From a checkpoint of a small image flow-matching model: arch dit, 19.1 epochs.
Rows from block 3, named by matrix and row number. Rows with one number belong to one attention dimension. Each number is 128 + 24 x the weight over its row's rms, rounded and kept within 0 to 255. All counts start at 0. After the name is the row's rms in percent of the matrix's.
# v: attention value (model.blocks.3.attn.v.weight, 256x256), inputs 128-255
# proj: attention output (model.blocks.3.attn.proj.weight, 256x256, transposed), outputs 128-255
v.231 097 [124 119 130 132 116 124 148 134 126  80 113 151  99 119 147 116 157 137 143 163 150 141 132 132 143 110 133  98 134 123  96 101 146  93 122  98  99 123  90 137 148 149 143 144 161 126 138 153 167 139 127 137  91 126 110 174 131 161 145 111 129 193 138 130 139 135 131 165 116 103 152  97 165 148  77 112 141 158 108 142 133 135 113 119 127 142 109 132 111 125 108 140 145 140 139 151 118 121 171 102 129 171 127 137 131 151 153 174 135 121 163 151 154 176 115 137 149 168 120 160 142 167 138 129 154  98 120 209]
v.232 109 [123  94 129 142 153 123  90 147 129 124 136 157 174 120 106 111 161 162 140 107 152  97 119 113 159  98 115 105 114 125  83 131 101 172 100 127 132 180 158 126 122  78 151 131 131 142 186  99 117  88 117 121 102 126 102 163 172 120 116 126 128 115  98 127 117 133 147  89 133 130 117 116 154 105 107  94  99  73 140 140 136 109 128 150 110 142  99 116 116 107  97 114 157  90 158 157 133 120 141 152 118 128 130 182 194 124 118 108  85 147 117 109 142 124 182 114 123 133 110 116 112 113 119 105 126 109 129 144]
v.233 098 [ 55 134 125 104  83 115 123 135 103 160  88 175  91 162 185 103 111 116 140 110 154 119 117 116 120 116 122 115 177 136 114 118 108 133 124  90 143 170 123 155 133 117 138 130 127 171 133  96 156 104 152 141 139 121 126 157 119 121 111 130 142  84 137 138 130 113 114 110 177 151 127 161 110 120 104 136  99 124 128 136 142 138 119 127 139 122  94 120 128 136 189 127 150 107  74 148 116 176 147 151  94 150 133 139 181 132 124 123 119 111 115  73 110 125 112 118 129 114 135 102 172 131 120 127  85 181 103 146]
v.234 094 [128 131 120 115 104 149 103 125 143 124 103 109 141 184  71  90 123 165 145 122 139 121 103 110 139  90 117 149 135 163 109 147 148 133 147  83 125 152 102 136 113 123 128 113 148 124  91 116 108 119 130 157 135 106 130 136  94 106 160 149 108 150 135 121 132 148 147 169 147 126 185 134  91 135 178 119 155 143  88 105  98 152 122 159 126 100 147 137 117 114 105 148 131 112 111 119  98 119 158 171  97 106 128 124 103 160 140  97 100 125 136 112 105 115 156 146 152 119 152 130 122 116 115 110 128 169 138 147]
v.235 102 [120 109 140 118 149 109 114 101 133  95  99  95 135 137  85 133 166 185 149 132 106 152 121 151  83 150  98 110 125 106 132  87  86 127 114 127 152 118 137 133 119 131 143  99 118 127 135 123 122 111 123 109 131  97 138 107 117 163 119  95 121 121 145 140 167  88 136 132 154 116  99 129 147 163 165 126 161  81  87 128 102 167 119 145  94 124 106 136 148 140 158 132 105 139 116  89 144 107 112 119 151 170 147  77 135 143 138 171 159 113 146 173 114 189 119 153  82 111 118 129 142 165 130  97 123 129 133 112]
v.236 095 [148  98 132 107 166 142 139 135 130 148  90  92  68 188 110  99 185 129 140 163 120 111 102 107  98 144 100 113 124  72 108  85 115 138 157 113  93 128 142 107 108 131 130 171 105 168 128 164  77 111 153 147 135 148 157  95 159 147 121 142 126 151 105 108 120 139 128 122 109 145 127 116 179 123 161 137 117 143 122 139 108  91 131 133  87 147 153 120 146 127 160 154 103 126 132 113 162 151 143 150  90 102 130  99 127 160 123 120 149 126 127 141 135 169 141 173 135 119 104 138 111 151 114 130 144 114 132 151]
v.237 104 [132 140 116 133 111 157 140  99 140 111  96 116 158 133 133 135 131 147 133  70 116 137 122  87 136 114 140 140 127 172 116 158 147 120 148 140 133  98 120 142 168 142 139 154 187 137  92  88 133 119  89  96 189 126  85 136 128 132  93 150 139 134 107 136 172 107 114 164 100 116 130 107 162 135 101 149  86 136 130 146 147 139 116 148 146 122 171 153 165 107  93 119 159 123 138 130 127 122 127 129 124  58 128 130 138 107 110 117 110 118 156 100 132 126 120 101 102 130 149 182 138 129 127 153 175 143 106 130]
v.238 097 [101 172 144 169 103 156 108 115 119 117 116 123 132 102 110 138 126 114 128 100 114 167 117 130 127 105 140 127 134 129 150 135 143 124 133 113 146 112 112 119 152 162 131  91 142 113 112 108 165 154 127 119 137 120 120 116 172 127 131 122 130 175 117 132 163 138 106 146 136 135 120 108 109 113 112 121  68 139 144 146 148 116 119 105 173 130 147 144 107 161 142 156 101 103 125 188 137 148 130 132 140 104 103 143 184 185 130 154  83 133 163  88 133 154 178 120 174 115 104 139 161 119 145 115 173 116 105 162]
v.239 105 [167 128 105  94 154 119 152 125 113  92 177 128  87 127 204 125 113 155  99 148 149  87 114 101 109 139 130 128 128 151  96 103 139 118 100 123 192 130  88 134 126 150 149 137 139 136 171 121 202 148 121 120 151 108 141  83 119 159 116 131 133 145 117 131 122 115 108 106 116 121 128 148 115 152 134 157 149 127  95 125 105  98 108  71 122 137 127 153 144 161 146 160 102 103 127 139 111 150  93 107 164 167 138 130 101 124 162 161 125 152 105 166 117 111  73 133 130 113 150 173 130  86 109 140 126 112 160 107]
v.240 093 [ 94 127 125 142 137 107 133 104 115 149 158 154 102 126 130 162 113 131 124  77 128 179  93 168 114 108 133 141 107 128 116 139 149 124 134 123 141 126 124 107 148 126 152 102 118 130 142 111 107 120 134 144  96 151 136 137  96 120 129 118 102 174 152 128 124 110 132 116 133 127 115 100  73  94  97 124  96 142 177 144 137 135 135 156 150 102  71 145  84 149 152 170  99 116 153 151 146 147 133  77 101 122 130 129  93 122 152 107 121  86 129  84 129 167  85 151 104 103  90 155 104  92 127 122  99 144 111 136]
v.241 094 [166 133 134 138  77 133 100  92 128 138 110 125 117 130 118 132  90  96 120 141 187 122 150 132 139  87  91  71 177 120 128 120 102 112 115 103 157 150 126 157  85 131 136 122 137 123 118 139 163 148 130 163  82 101  99 137 100 130 108 151 107 117 118 148 143  97 119 139 139 145 131 144 132 143 137  99 179 119 112 118 145 122 107  56 127 127 137 147 103  95 111 152 163 139 119  87 127 123 141 102 116 113  95  82 122 134 121 121 148 112 126 162 114 133 111 146 132 122 148  88 127  85 137 161 122 114 140 119]
v.242 088 [ 97 144 152 129 104 111 149 113 179 133 109 133 161 136 128 108 113 124 131 140 146 140 190 108 169  77 120 105 143  97  91  96 139  90 104  98 105 138 148 155  83 142 119 120 149 128 119 150 138 153 130  70 115 144 122 114 114 102 167 169 130 147 117 123 154 121 165 172 125 125  79 134 150 143 156  99 148 113 111 107 112 161 123 129 109 121 139 141 134 133 108 106 163 143 125 124 123 113 121 100 134 143 133 103 211  91 134 134 121  98 157 150  90 138 139 140 135 117 147 124 102 118 115 163 106  85 144 160]
v.243 084 [155  53 121 142 167 128 127 147 150 150 147 139  94  70 160 163  81 134 114 136 107 123 119 115 179 174 141 110 143 103 125 153 159  95 135 118 150  99 156 146 133 130 135 109 138 131 132 107 110  86 100 109 133  89 180 123 119 107 144 121 139 137 125 145 139 137 151 114 178 164 107 166 143 125 123 115 144 152 121 120 122 161  94 134 131 143 126 155 122 124 134 124 176 108 130 113 138 123 134 158 150 133 121 154 169 120 105 140 146 114 174 125 144  99 118 100 159 127 135 145 117 154 124 131 136 149 111 115]
proj.231 104 [155 128 164 136 146 111 154  96 114 138 139 184 107 143 142 140 123 138 126 112 140 173  92 127 115 147 129 128 127 122  94 172 143 113 150 122 121 116 103 134  95 138 125 150 126 195 118 118 137 198 143 128 124  94 173 100 129 149 127  65 151  95 127 147 158 104  97 140 120  93 169 125 109 114  69 139 119 100 140 156 115 165 136 116 149 168 154 108 123 137 116 116  94 174 118 160  74  66  84 148 114 141 160 128 123  92 169 139 105 132  99 137 134 111 102 159 117 157 116 131 115 149 131 147 109 121 104 137]
proj.232 115 [ 97 134 139 103 111 133 136 130 101 150 152  97 132 134  61 130 139 120 149 114 139 140 119 113  91 174 109 103 123 126 161 115 149 147 157 162 163 115 131 138 134 160 122 102 118 120  67 180 170  81 121 117 140  95 109 133 140 136 133 145 136 100 135 135 127 132 136 155 122 126 162  88  73 126 131 109 134 173 151 128 103 154 105 160 165 146  99 105 138 129 156 107  87 141 121 179 139 131 113  79  86 120 140 122 124 111 118  95 128 136 183 168 123 129 147 128 119 116 169 108 141 105 132  77 118  73  74 178]
proj.233 111 [ 70 101 152 147 113 105 169 137 193 123 184 129 112 108 174 111 123 137 151 126 100  88 131  94 108 155  96 109 100 123 131 152 133 105 131 149 129 123 107 135  64 119 127 117 126 138 146 159 140 126 135 140 121 154  98 118 129  87 128 120 103 133 131 128 141 112 127 186 161 139 118 147 101  91 122 121 153 148 105 154 117  91 114 152  91 161  96 122 143 125 108 114 112  92 105 171 131 139 131 102 105 138 134 125 126 108 142 179  98 123 118 124 117 107 131 133 141 145 132 119 140 122 141 111 112 180 107 151]
proj.234 098 [114 138 114 148 161 179 139 120 129 124  94 140 149 132 126 124 147 138 146 105 126 167  88 106 102 149 122  94 128 104 118 128 125 125 132 127 147 121 140 132 154 114 112 134 155 114 171 136 101  91 123 109 141 140 163 125 141 124 144 134 136 101 131 131 133 114 136  82 148 141  85 122 135 162 126 169  96  85 133 135 118 133 129 135 113 118 106 128  98 120 142 126 101 175  89  72 126 107  83  95  90  95 142 136 116 143  85 163 129 122 146  89 142 179 124 153 143 105 101 108 100 146 117 122 149 148 158  90]
proj.235 109 [112 122 139 123 102 126 115 145 129 113 129 109 159 138  82 133 170 160 133 118 119 131 148 129 111 101 102 127 141 148 142 121 133  88  98 132 161 160 128 134 140  96 131 139 124 149 115 109 142 128 133 123 119 154 150 153 104 161 117 140  93 177  95 128 134 104 121 132 131 142 121  88 115 142 119 110 135 164 134  78 173 188 115 166  77 116 130 147 131 133 122 124 139 121 117  80 148 169 118 133 104 143  84 140 160 138 115  63 116 109 121  98 151 116 131  82  88 129 102  71 127 143 151 177 133 126 131 117]
proj.236 102 [116 131 137 117 152 194 140  98 157 118 102 170  85 138 132 111 118 136 137 121 149 149 156 129 132 117 116 116 134 175 122 105 138 101 118 165 129 127 107 136 162 148 178 142 134 131 107 115 135 136 122 106 141  98 139 123 130 149  97 150 161  84 127 146 142 136 106 144 138 154 132 126 107 122 139  77 136 148 140 105 151 154 182 142 130 165 161 149 171 151  64  89 141 161 120  84 157 163 119 115  75 128 138 128 191 116 144 181 110 124 123  91 130 112 144 142 117 173 108 111 155 101 132 137 129 139 123 120]
proj.237 101 [148  93 109 108 117 179  94 133 125 109 141 167 154 166 150 140 124 119 112 123 137 118 129  97 141 157 128 113 126  76 136 148 137 148 124 129 106 116 147 130 125 181 128 147  58 194 134 132 190 101 130 145 156 172 131 145 133 107 117 140  97  68 187 134 144 120 129  91 113 143 153 127 140 130 134 134 136 120 173 137 112  66 119 150 131 142 145 117 152 157 130 146 116 154 137 116 118  99 123  90 120  91 155 127 130 129 148 112 150 126  94 133 133 138 110 106 163 153 102 170 132 138  89 118 104 100 147 162]
proj.238 103 [ 91  71  82 124 116 130 158 122 158 134  90 125 131 115 107 122 139  88 105 134 131 128  79 136  93 140 141 154 140 127 170 105 113 132 107  94 141 124 122 139 141 109 125 112 112 108 131 169 109 122 161 141  79 191  85 150 119 196 118 147 125 102 140 125 153 131 162 121 122  96  91 100 163 151 105 109 131 136 130 142 131 100 115 120 126 149  95 130 165 114 117 105 147 142 136 187 161 112 114 128 118 111 173 101 111  72 142 121 121 162 114 119 119 109 147 133 122 131 109 125 153 101 130 114 133 150 119 142]
proj.239 110 [145 112 131 109 106 105 128 124 118  97 148 119 121 127 124 150 131 148 139 135 117 111  84 116 123 122 173 142 141  87 109 116 100 155 147 123 145 106 108 133 150 101  96 135 115  91 178  97 191 155 145 130 141 145 155 152 116  89 123 154 185 155 114 120  83  95 119 131 129 134 173 173 178 100  91 107 163  90 168 154 200 108 165 131 110  85 120 131 127 108 161 130 165 138 136 135 105  89 136 166 121 128 141 127 130 129 151 130 109 136 142 149 122 119 166 125 113 144 108 122 135 108 139 140 124 158 156 125]
proj.240 100 [104 130 170 132 136 122 160 116 148 152 174 112 113 108  62 136 123 156 124 137 114 132 129  92  96 170 117 126 154 145 138  99 121 122 138 106 136 130 167 116  52 103 106 139 145 102  96 117 101 131 165  95 137 123 132 128 127 188 129 139 168 125  97 129 136 127 180  96 150 138 132  96 129 137 135 148 105 176  80 104 106  88 144 142 145 124 106  78 103 130 123 100 124 139 127 139 138  81  57 169  91 117 122 111 141 153 147 157 117 114 134 175 152 123 106 131 136  93 145 123 105 131 173 117 148 140 128 173]
proj.241 088 [135 101 112 124 111 117 130 134 141 126 139 149 145 128 125  98 127 111 118 117 144 111 140 190 120 168  97 103 108 100 133 117 155 133 140 110 140 103  70 145 133 170 153 118 120 120 139 135 120 126 110 114  89 122 143 109  91 133 107 118 160 146 130 118 111 132 136 127 143 124 141 156 163  59 131 141 123 105  90 140 102 123 160  96 103 129 155 119 113 127 145 148 108  87 140 119 165 110  97  79  85 118 145 124  98  95 123 100 148 138 162 135 128 103 118 176 149 114 122 175 158 130  99  82  98 108 126 150]
proj.242 095 [164 131 142 112 126 130 163 128 113 120 152 171 127 159 142 115 112 106 115 148 133 138 103 149 148 109 170  99  92 106 117 103 186 112 140 106 129  93 111 110 102 106 111  97 143 151 136 129  88 159 160 146 108 118 121 111 117 163 137 106 126  99 137 139 114 126 125 167 116 111 147 146 142 101 112 133 100 184 132 145 117  59 100 117 157 139 165 119 146 145 111 130 138 119 111 126 139  76 147 145 180 116 178 122 115 153 145 103 138 105 150 123 104 150 134 139 143 144 110 168 109 111 115 124  71 121 119 164]
proj.243 083 [141 128 149 120 104 111 160 138 184 131 124 145 146 114 142 145  63 104 109 135 115 114  75 148 103  91 124 138 142 137 133  86 139 113 124 134  99  93  73 173 114 136 114 130 108 123 108 190  87 101 126 127 146 108  93 101 132 102 107 149 156 117 174 133 123 118 141  88 125 125  96  97  77 153 140 105 128  83 114 116 102 109 128 113  89 135 129 106 124 140 113 156 105 114 187 106 130 129 127 117 132  97  78 115 120 144 110 102 143 137 103 124 105 135 132 142 173 109 173 152 158 141  93 110 124 156 109 147]